From a checkpoint of a small image denoising model.
Model: 5.22M parameters, norm batchnorm, widths [64, 64, 128, 256].
Training: muon at rate 0.036, 10200 steps, batches of 256.
Rows from block 2 of a small image denoising model, named by matrix and row number. Rows with one number belong to one channel. Each number is 500 + 25 x the weight over its row's rms, rounded and kept within 0 to 999. All counts start at 0. Numbers have three digits each.
After each channel's rows are labels from the 100 images, of 14848, where the channel reaches its highest value: "colour at peak" is the nearest of a few named colours to the mean colour under the peak; "peak on" is the class under the peak. Only what is clearly more common there than usual is listed. The data: small renderings of single solids in any pose. In brackets: how many of the 100.
# convs0: first 3x3 conv (model.enc.1.0.convs.0.weight, 64x64x3x3, each kernel summed), inputs 0-31
# convs1: second 3x3 conv (model.enc.1.0.convs.1.weight, 64x64x3x3, transposed, each kernel summed), outputs 0-31

convs0.37:512491488494544513474497540500515506487494489560457502473488562476536539518492490496491491513512
convs1.37:502484477486488476513527497539509491502496501461506504523488458513542516497497525501511480498507
colour at peak: brown (63)
peak on: solid (71)

convs0.39:480504504509482478507490516498493495495576503527501497488492515510465469539490494477489503487485
convs1.39:509492521451524509527502497528467514490405478506494518500515501563502525467491503517517507490528
colour at peak: red (63)
peak on: solid (94)

convs0.40:471516492461514468481493484442517487484468509511491452513489505442480498525492491463482493497502
convs1.40:504486469468481503486516563557466511488530520472516498503515481538532518510536488511516490503569
colour at peak: red (32)
peak on: solid (74)

convs0.47:493495498518518504494576497496498502556456495498495486523509502448501489487566599519487479511511
convs1.47:493489499510502475502428483530506497483531494503513471452478481523476518536465445504532514505483
colour at peak: cyan (32); green (32)
peak on: solid (73)

convs0.44:475513501499514498504495466491528504416453478488470494502441475458498492504452451483495516500506
convs1.44:480497512484484534499529468505438498485507534501488530532489548447505507479474553494480489506540
colour at peak: brown (54)
peak on: solid (99)

convs0.26:508486484480499497521482496477504477446499493528491471506478461458517498518529509501505509465557
convs1.26:486520506504486477475523497540501502513505505476470508491518477524518486496509522468506494515515
colour at peak: red (27)
peak on: solid (84)

convs0.3:498499508506509491489516514510507542508483431487487505494504518495547570508491500460498521486499
convs1.3:514499515496528490502525497502515512501491568514452488510501494512540451496512503503463508518484
colour at peak: brown (54)
peak on: solid (81)

convs0.11:453492496473509516493587510502504512522479516526510547508501490472491480580482543510523485505493
convs1.11:543522523553499498497427480498502498455523497475495476506484531444499490447496501493485482495520
colour at peak: red (31)
peak on: solid (88)

convs0.25:499511490502484506492525457459521499481436513469478517498527496511534513464500463509512513520555
convs1.25:523501498481516544509464523515470495508461477510492509514475513479508521516485491539519522493470
colour at peak: blue (58)
peak on: solid (75)

convs0.32:492472487453498541466492524508508468527483472510529450494451492492495530485495542514488487511467
convs1.32:512492450525491528483485524511493538509527539501523500516524507511509533483495513534509485523511
colour at peak: black (41)
peak on: solid (99)

convs0.16:571494511464484512503506503512490508471497500486507500499485496478503461527491480439522510497493
convs1.16:511532508500508489530470475488479480521478573497531512523514490504524474486502504541464491503487
colour at peak: black (36)
peak on: solid (82)

convs0.14:542497501469503543476517491518459486485496490500485460510548518510460515579478494472479480487522
convs1.14:496489456495495489516478504472509531520501548463497506518479491563559514461553495528469491486507
colour at peak: purple (40)
peak on: solid (60)

convs0.50:482491490498503510492495487495498510511562505482495507498581507489495490534463459495529481488510
convs1.50:515487509461522492510441493516531501486489490521510472490451518532490500465535512470500538514470
colour at peak: red (52)
peak on: solid (80)

convs0.7:576524500512543517496470470512512497572555466495509441513487490498494501473509447489482497485495
convs1.7:468505521545485501490504531484504502479455524501515497456497491451491483480457534491522479507516
colour at peak: yellow (48)
peak on: solid (89)